Rows from block 2 of a small multi-label audio tagger, named by matrix and row number. Each number is 128 + 32 x the weight over its row's rms, rounded and kept within 0 to 255. All counts start at 0. Numbers have three digits each.
After each channel's rows are labels from the 100 clips, of 14976, where the channel reaches its highest value: "top examples" is what is common among them. Only what is clearly more common there than usual is listed. The data: synthesised sound scenes: up to three everyday sounds over a background.
# c30: last pointwise conv (model.blocks.2.c3.0.weight, 192x192x1), inputs 128-191

c30.112:084179132117099118112134145081120071179122101132139085146130122122107131181113127077057095104114138128179113136197080208105154131101098129166118118111132153126137093179130115166159109097095219
top examples: mooing; first sound: mooing

c30.179:182069166149165114152174129165152164121132118111096103099121080149109159108081112215153117183135130132110143093104119104089118096110141078106106118086113080103072113140075133098155139158116090
top examples: thin (high-pass)

c30.189:166084153152124141163131102078099185171099131169156144131142138134106111127103160152109158152121181131127183108087083114122104081158100219124126113159142116139065144112089115113092188134199102
top examples: chatter; coughing

c30.170:122076095134106110137154108045150221139093113124185137109098068070132136104137094136120149110138115116097198115083085105076095160136097166089131112108096080146117112112132078101092106154162097
top examples: doorbell

c30.121:145085113067106128142117121115164105132109108144124218122183129165156202130077177138061141111086183151131129186099119141103133172112103090119108131192108102109069170119123112115133096112109161
top examples: waves; muffled (low-pass); mooing; first sound: mooing

c30.15:216109054125084096094112146178110099086126200125143147136130088114156089077098078034138082135151118162114187116078120051101087095181120110087081092123160150085121124161073095196145076126147103
top examples: number of sounds: 3; door slam

c30.124:200206091122126102123077113157174056092125150118131106161061126145193084147139126130076152111122092163116156069172065071122079106118074120076121143087174124070094202099113083150108158083181087
top examples: whoosh; first sound: whoosh

c30.56:125218145085101123091133138111197134085125158147123059150139157081097151146212110077085119105106100199103162107169093153100137120130117087140059148114135142148140121121074113124147144092098171
top examples: whoosh; first sound: whoosh; background: none

c30.186:108102108079114174138094145134129127082107125108129148175146119077111103120112187084072110098133063116147125123122156102090120169148055150150095117117153116186070125130189208166156104137127127
top examples: electric buzz; thin (high-pass)

c30.137:122082119154103112125128120118121129154126095103136100125120147160096110075096066109100125160101128078152124090124134126129125067088253109106128140122124164123081058136075066176160101219139110
top examples: speech

c30.89:136130134122156127111148132165131080111094127152072114157146097125094138067090113119144075133154096116134112117144107087137130052164134090127162129087137101067124150117145152112116069125122122
top examples: helicopter

c30.7:111109124137144143079170146129151095100164122118120133095090161099162044138145112142150112143116136114101125086148097101114078107143155104049148193081147092105174170119156079119140117135098080
top examples: whoosh; first sound: whoosh

c30.157:033162109094123109129139077116144179122106130217104119100118131132106198103093131104132131132132087093121146136131107151158092080078091180162140141143134146121136113140105115136122121094118134
top examples: background: none; clipping; text has "clipped"

c30.110:147092109093141103135092123135167137070182086078120112110146065101125086102127092111127081092111136105206069105116184071140095174167170132221141102056082177116120087082123109160109094083068153
top examples: mooing; first sound: mooing; clipping; text has "clipped"

c30.185:174141102148108128142128082115114102171101124139124141121150099169148092164138103124102102171134152132132089163143141119103131148107135137150116124104109147099109121148143115178136105103127160
top examples: thin (high-pass); waves

c30.99:120074130080115109147123138101094147119088144088116096147150122114129146150126106147149105109187131149094178141159091143118141108136149143121058116070092185132071106159103168109178136147121094
top examples: muffled (low-pass); electric buzz

c30.20:138169167111145092149142087106088068110175100112167111171117179161085165065206156120086130130121145114168111134145115094175136062160156147113128151105122133174100146184097104138183068140149194
top examples: zipper

c30.129:150099133112074073088072142084136141136138095085105147160124182103096097100091149087106118103066120122102255092121121177147073099109099141107070150101146132125144105191093102158130126102211159
top examples: explosion

c30.63:157101178127138074113113113053144150114093107102112137135064106173107118113118113107155119109138108164176120109105164116139155107154050094133171121116131162103117162092172136140128061128137108
top examples: laser zap

c30.65:172091175172180059078105124141106138124143119135101101122195112123109139219129087156177077141155167122092109107095110080121121118143137140085104118094139108106146098112088142145122154084126063
top examples: chatter

c30.145:042066168142108165099029168106135118197167098076145196133110205122097186102068187110117089175094155087145102168081101131100123106102059147133122130164112103108091155159130143162140085160131172
top examples: church bell; first sound: church bell

c30.34:142175108145093109140119113080102156205096112090137125157135101083142114142169081059113107131103100130131142055122121139073088122144115144111125085093106114092109099203100129129119115108160153
top examples: car passing; first sound: car passing

c30.190:080105161127125156092096087130122081170105112105085138117083165112145136097062226128139185169116095070132119084146173125133191093091093118150098119235118129092114136060108163131135109130122123
top examples: church bell; first sound: church bell

c30.155:138068104150113108121078110109156242123088098105134129110117126108145110117144118097181137105110170104140178209097154123106125194146086222133085106109189172093129140095116110106074114097126104
top examples: whoosh

c30.32:132045108099123106107123122161140126153191153107128114109138107108128108231075104094111063072085114107118081111145091172089098134154156178103088072095109083145124101116100117130120161080097180
top examples: footsteps; rain; door slam

c30.144:164156152166110142106138124170088114126111166098160146165141081141187126165221100128164124181142081198120112163113155076151094197193177047077138136116095141103127138140134103138182093134175097
top examples: whoosh; first sound: whoosh

c30.117:121102184141192142127147078169122118116125124084170114129162111104115113145121122103183115135081113112149116125132106118143140152108100155147140102163100119144133111118140099164183140105107100
top examples: melody; first sound: melody

c30.167:142206086169081124128132094096091111126187139190147128142115099152139129101176098128145202090142154150126103158136164139210124174131133124150201122106121147124252120134190113150100151095131070
top examples: background: none; number of sounds: 1; bird chirping

c30.175:147133170201140182094136151097138134168135152085089072113155135126086159148118100118232122147117180113134104211128100146168177113079156098072133159182102120137111099149176075150140126124144121
top examples: explosion; first sound: explosion; thin (high-pass)

c30.128:101125113109134137166143101093150181175136097107193212106141105157182067075113170080104107136095115140084126119095133116121127157070141125133095162152104112151131137106107164137133099173085114
top examples: waves

c30.73:085096081106125166101109151184236121120141112122134144104132138162121140161085119157230115130175158116130151147175138119086158058109128124113201197098113073127143124098129108100092114154104148
top examples: clock ticking; doorbell

c30.22:118136087087179080165123162199164128128088115068161221137104105166177142165135142095167106095111153118100184137117107106064121210131119078102065112105106131105092127100150127088075069144137084
top examples: waves; muffled (low-pass)

c30.91:140170143129153088112134083101121095107144102139127073114164161120107186150083104130099135094068121124194150117116166159127131035062146166075110104114129094156135162123089174133152145085119148
top examples: laser zap; first sound: laser zap

c30.126:113113112122135105166158145114168078123168091083117158089167105190148172178098122114105087101092205095111135176113081141108121103070152113104105097127139126157074104146134105066118160129104187
top examples: clock ticking

c30.96:128085122089098161122103078079107138107154169169149110112165120104080101124134098135165131139098141139108121107070098119107104137139100189135112147135085085171145104150170118157135187133176112
top examples: frog croaking

c30.94:114084107156119133137144126146094097170123101049093119129109127091089143121106136142102133063156161119154133103162106123120166117099112108135096149128124076124105099161080123089101132060093182
top examples: crickets

c30.59:123118164098119168166096088095077134107099071106092106222107117132083122084129163110101095121126113089111135122131152088118123136116097184160087122101090174119068121117170141156105127146122119
top examples: thin (high-pass); siren; first sound: siren

c30.26:161108144174150164128114104101111214117092168166162145126129102139097071106113117105111116150113175140170127098089129087131124119125168067155112144140142083169088163176106120186190171198123135
top examples: chatter

c30.77:103105073152146097186119149127172130139120104080123157113086192119126119084102179107129125099066124106103093210118076127148127132190115130119107116157139131111123120123171125102146124145091115
top examples: waves

c30.49:088125129111085134173088130143119164170117126126123107122145087148138108094096143105100101139093085091088117079163147091096135114093125135099092096115157095082085159126122175166093155140127136
top examples: laser zap; melody; first sound: laser zap

c30.33:122092162099096146092115121104130127143135121070109103143092112181108144233092107154106058194139132086070142142168146109136150151129166153198104145120122153138124090162098181084138143145095138
top examples: door slam; laser zap

c30.69:080103106145133093122125104145150087158141103076113158094166145153093141161093158052114122099120108101127049116190121095167182143136110106145119113138073147094101128153225134147122148153110158
top examples: engine; thin (high-pass)

c30.1:157093109183098113092128085137085146102141110100072101107137170112146096144106038094136090087083139135184176110125157128170069078112158155117136079202104159132105123156088141087191150078134099
top examples: church bell; first sound: church bell

c30.152:159088110126106112117124148172121108156104111150163151177061125153161137097157101157106086139167106095154183137150105083139057089187145138169123150048149167119070126145106127102147063158165136
top examples: mooing; first sound: mooing

c30.53:086035138162104132125084123140100182138120086069102185110165104121132100156096202115144066111113143118114169141100125051071164145153177126130073091143048138163063132157125202145132150174117079
top examples: chatter

c30.160:124160097119093148135097162158126087110073163142067116151155107103177168065125138116100165101143116187112146178160141127148110131146157123096095123137122182076153152151096152162183173097144116
top examples: car passing; muffled (low-pass); first sound: car passing; snoring

c30.162:116147127097137152162124192191147066115106141114118182165135112135120211129133174098101134107149187166112126161168116096094133133180112096141084092102137123150136120139114145142171089116148131
top examples: muffled (low-pass); vacuum cleaner

c30.14:086107111103177137160161135174180120121107108077181178146121057136115092110156220114113198096150096124112083077129096117100097204162193108111112128122133114147064145070129173124092162134098082
top examples: waves; clipping; text has "clipped"

c30.9:119087113156070159086133106131123074103146168076121082187134172101130107086187102083116147111187112143172107180103107140229136139125083112166081196152119171150124127157136103160181159127175165
top examples: number of sounds: 1; church bell; first sound: church bell

c30.114:122156173131117108129131093142117106125115185126054150121136119163065152151089109115138147167133129164173146105066076104124124078092128107158094097186150144141126111120147111173152122144164111
top examples: meowing

c30.164:156125110092064164092092126132094135125102233126139111157123157116141153125165117133101109111177152171070102158093118068126097143101206176139133113076127166072128148092142091131125113111102153
top examples: door slam; water drop

c30.78:143111155144168089114127126138147120106187126085151125134104187160151071112102108108154127127096103112164144142139088068164141134149104183105135133135108122134136155133114113135168098146119116
top examples: thin (high-pass); explosion; glass breaking

c30.39:083109157083162075166141109102149155132153091084096165098124150166105128196112188135085144119128168132170117139077167134103173147092142108110096090164139119139101147084115175097096132151066080
top examples: vacuum cleaner; rain

c30.95:084077146164120128108117112096135084190120106092170200141113175141174111167133212152058186185149132101129095135068107076129226197079089102123109149199139071142057131118152134188131092136065120
top examples: doorbell; first sound: doorbell; creak

c30.2:162176193129145118139118131115176118134135102196175114152135198167095187090141138131128119161077104140157120159116113146115084102090096131153168119108120088188128134199072105119137153113099144
top examples: background: none; number of sounds: 1

c30.134:131078198128178095116102149138095137151116099072147170175135117148145151156196184123139131088088149120094143099132094107090097207185078063123074155095107110136078145118047137109078082097085119
top examples: frog croaking

c30.187:139201104095090165149133169133123124136099178192125101160114116160107124112166145130107129137167163155135130210122138107157139108137146124117155175160159145144164165142180135144121120160171111
top examples: background: none; thin (high-pass); bird chirping

c30.75:085126202184167115117128057112085128181086143173144111144117153120073121090157171133109141138103102126186125126069125083149150148122113123218124123167123156169087103137129147163156083088168129
top examples: thin (high-pass); church bell; first sound: church bell

c30.5:141214106061127154132125144109099109152170185124129119134098161244092138148132073119125134095130150109112120222149112157117101081134076132102143124133147136181130085166172084129114063172107182
top examples: thin (high-pass); background: none; car horn

c30.191:110148078117148105127059106106174110103114118111146141130062112175121090078146107108094107093137097056199133147147133101147084117158154163139152111082138181126085067098142105105082142148118125
top examples: mooing; first sound: mooing

c30.142:116126138187135089117116123134119157122123104093138101108141194139089143097116127089136086076132132094100130122176117154156107054093217094099116075136125101104148120177043165147168199126121120
top examples: chatter

c30.10:134153128147125108133143131100151094131202088133121104082134106073118134082152107112118133129071108051131146147104101173124067143130087122174143098127106151106147058159151088160066154078120179
top examples: electric buzz; car horn

c30.54:106101084079064088118103151119124069139147121104106135156161101119073138104144148041153127069124096129123113125094095086142115149151111094178066146110072143083136181098142151119118102129147121
top examples: melody; knocking

c30.161:125141151176127155089096133109099108155154181104159180165102155138204087109184145087161180149151140189113112159107098087147110199141081102165091180109145186190162106114143127157121098081114097
top examples: whoosh; first sound: whoosh

c30.116:149119156096096109126130126102171092091116105105122122205062113083114042066249114113124125124105069167108135139149101116140103178153069076152120184123119138167068165119157089212161127182175069
top examples: car passing

c30.45:107103124115102196147136167086116131176158113066161147130165104133145115161115141089160109138109124134080064125173149146106131133178126086105097148131149101101094135153128182143105115134124151
top examples: siren; first sound: siren

c30.30:125139110100118090190142092089144101148114125090128124115135163114138143154150104105139135074119128144094075110140144174096135136170076088115122148119150154122146111135102085090089107093101145
top examples: mains hum; clock ticking

c30.64:078169141111149105177208115140146122176097068131131138155066104141081179072120157176163149155121085132123084122162136088082110123130107090109145092098091068105084098105087107129130120147090120
top examples: fire crackling

c30.18:141131151081176103095153132157143164161100099093128153149110116098142098104137095152160124107161124087081221159117115101083120135136170109106150165110142083138098106111111092131101081167213105
top examples: number of sounds: 3; doorbell

c30.79:111097165128146068124153068094134223138094170189099141085108106097087130166133109138133123068194115083184092069100126106064118164145084123077115107103139068066067189086115117081150077101074077
top examples: doorbell; first sound: doorbell; thunder

c30.19:112117134132169120176141114158092144106107092176136120134097107087115096141110074075115093086120107056125141076174116163126126068163108165058114139100144129138104153090080115074111201135099116
top examples: doorbell; frog croaking; bird chirping

c30.87:119077119132152139150095138158158131145114096108098185114130092220083201156108174145072128140126211143136172081135189147084154147134124067127072128141119158137081122175135177125170121112123186
top examples: waves; thin (high-pass)

c30.13:144092126125082158113129123153097141173113130113133129147123130109055117086098161104085120149143094119120123059163110154173132123133110135128086136116159113081082166158098131109118198123105080
top examples: mooing; background: none; first sound: mooing